Weights of a small encoder-decoder image transcriber: encoder norm layernorm_no_bias, decoder width 192.
Rows from block 8 of the image encoder, named by matrix and row number. Rows with one number belong to one attention dimension. Each number is 128 + 32 x the weight over its row's rms, rounded and kept within 0 to 255. All counts start at 0. Numbers have three digits each.
# v: attention query, key and value (stacked) (encoder.blocks.8.attn.qkv.weight, 768x256, the v third), inputs 0-127
# proj: attention output (encoder.blocks.8.attn.proj.weight, 256x256, transposed), outputs 0-127
v.123:096168134109114105070152114108064084113132088080143126155139104125132166146105028116138148179105136087148091106160107138088103096144095158161129127105139162143133127070136153136183090089146096127194066098118083102130156122124127149113146152189111159112095185145137147121106135136125180134166112104110042149131193135199135106138117106123091143105157174157089142053136148122162142148140
proj.123:191066097112178097164116169133158167134165153171145120110139137177114077086140197159128108058104165164135116119112144151197157133095178103142140105171125134130102128153146081144042112191105172117103179121095125164152146147119114134152090086085141101110132114084113110119145120111150090053102143159138135121129105142098165111069129125133142088071106123107131116146139093131088086103106
v.124:108145110117123151154128095201141072149122087100091160146129107114138056088157151099140138095106136122155157155097110140118119053108139140162135153102096053119137165105185153074083120149138144167101149087135106148099111103153108121064167082091109098094090121062131093076156145116156144111083139123143151164119075131098148067088152105139106128136134102101113092201130109162155156115167
proj.124:126107184111137121079127140089123168064102120173149107115099136057107165149145133126094157202105153116114145108118149072150110177127129094102116127117093153128135131169093131160160086097119073112130107128128155097154109112148091128108143167152130169130123115200112131155154150114148127128185117123103089149156151124178138199156108085139155117104111169109142157096113187100121077088161
v.125:147091178125113127084129111140135100173101163091146118161167212116049139088150093117161094108102149175149112109176131144128195166104177176171135120175131142144131146147117060153139073120142094138152086134133155168172109120138151083131090154071126148126098174101174171144169075099118141097123096099119116140177142167066103104106122120099137195122146130133119140121147155109130107133181
proj.125:123132076125142167129130157130111152137093156138147157131112091131128134133133182120111183115151107118124116101110075111138086093151130093075130134190184126078107121133157178039129145129127161088132124082130098083110138154125108099189153131155157165185203092112098119084107126151127199182158148114133129103087101114213145148155115109146144110100134117148161111106138148083151144104134
v.126:138159146120075131159105215151193151090095086117121148052127091116100150208139086104087157132072150095053158142068159128136167153121118151131113097097115151088112091142121141104118133189126087153071185143108122104153187127170153164169116182127152164122088145101058120160107089138105164166142080182106145096150162123164114142245150143118143120117158048152154158141171128153109080123122
proj.126:151096112101144196148139068122158087208137138082132075165111190145137115098173121171142097094151102092184091100194093130139155085157183095114151118138131132139161155136114149168129156076121122147123065128121134070135113089125079127103136102127091076120154095120179130100161204091106145139105102136098132159163064142070175124076141153149041156162090170104086133124068088132133205134130
v.127:145124185124144086103163146134131114157092134162118141145157120098130120168119156072158102102069168101116226115088087131112166182170145154147156152095130116168161126131140129094119140151049109073106109142190143158177160135125128067129112139142117129122087164135117096187139143117089138201147182087093097149118150152128113073133116139144158121164169182130154160085137087160142174195160
proj.127:128092052146111134152105142137089136067145135129118103067105142151118160144127135156149125143186081145161118154187152150120103112172140104086119103148129128119128125165104123157135084097178139169124102108094076065057157139149127135152162171083104142186107166179155116102097117110206133063106108157155143132135117130158117131141142095146125146133084107103080050168100188120121127087146
v.128:142106181122072080100108143134158102111093170114121087084090127105095101133114134155135179175124117077219169147143137171101108148102151138160125134179190113146085135122191080153173167139116161111146154088144111153103186089127120092145120150143199164150090078085141164103079116093178088150088097104142137054147114112129132109161094117139190147098095160148164129126181136099127151154141
proj.128:149161092132195170121155113153136109135155109158119177128159154121164159091107083107128144124139156153143113128167155080124147128127176072113096140138122169139104155143085160083138099138146174128134084165102139130137101165063136155131142150145047095109158143115133137137113123074064140157146171104175157112147115164077112163090087139123073165127168119119065115132124102216161100154154
v.129:151156126194068117091186086107097165174085122196141167188106171188121145116126101117139122053099143174051140116111135133116149125074123142136136120138147135091167091190140106155102154136074088124158127130149129156104089144125102117144140119161121162091118124103151174080162121204078139182114119171099158121107124140145140175102112120096100111104185095146106174147142081058195176176174
proj.129:131146136102130176150144194117164129129188061088153117132072108112117076117179149105125106171104101126176134116160102088171088103180076098172109116093145175140135168077100157088118073191166154132135096128083129052174186144181111136187143121145142160180132134097110154185118156142220181035137104141143162184128140135076110122172147170106126181090103124124126106099148164078080110113153
v.130:146215137156080134099138125120127088142114127076140100206074099114116145104078081062123116107150162156098078136070133111126084146075093079136100146133214136090170150080097093099181113108142170079114131150143122107087141184145145148064162110170123104103122095218115148101109182085173114073114090132175148178113119150133128145190114172114117152090085083147079086126142127129175109136099
proj.130:170102124124193115118049155147174152149136104154151178095176174055164142130170153143124104133143089120162180138164130166180160131166167151138170144120129102127113065177137150090097097125125079143125102084100174142178140141136110073160127087067162172136114176071141124180106066179122145092108162094126106126219120127117134151126187090129131121125084189118156107100108127105107156113095
v.131:095177124143119130144142106104167124132146121179150159136109124157137066114071159142130158114177130088115146109173131126168113081156159215042106138125134118121130130140135082152150139147103107185121133098146157169049109200129130141197111111103131128101179125104124094127136091158151138122122109154100108167125114120149078204110173097130105140124168147189158087205128106061118062135121
proj.131:164100145133155172091076092157141066149135153099121148153138131136153139119158131090112136050084114153126141125126122134168156186171123081167155138187108073161090172068120153060127166116156134077190048138111104128179105066117157108116125139136139167134077133134141076110093127142106149129174129096168131128094145124058161081162075148058135083120116137089082087119128139158117184114182
v.132:187122153129054078119128089080111161120105210156099127105156104131083166186139097119104129102090093141130132118085101111158083170162136103102115171084117111115144124106101152105139133110083188145142168198129130084123140102137138069158069102146180162140114095144120090145115166077094141087133131091111157130128127175126083121066097171170098175110111167138166117110172112163130070136124
proj.132:121116138121142053140138140121154104111132023119116133097058169168110118067021150184116115074125128143127131157136141101107127122066123119159143093181118107125098142186132082118199099123166099161129101112127138186155111197165111151083126154082107085146101128025138175141112137162091085137089117101099147124137113090162123135172150094131183104128119082129076166152101125118136186157107
v.133:133113153147126066121050116121122185171087147101089071090107117120144140067135132161130106087076176118203138132142072107165100186147101122096137118118175141105111117133098114171105124137148124095154122141141119062147110111162062181145074075160160167165124137102167110141132113172114112107113085155080127142101138142166158108175132136112077073130159091106136145160127124120154109177153
proj.133:128156140106160116143146110102128118146110090135056217153155198079131075185098101105125101152193110103099148113138106147086080118136088139094116057140087110098135158096125100049108082175176093149103140111135100150118143191158107080150121198085093059153122139086105132131156093068146174167169175101119045091078113059122081122159142192102132151147100125168077093137155099152125136155147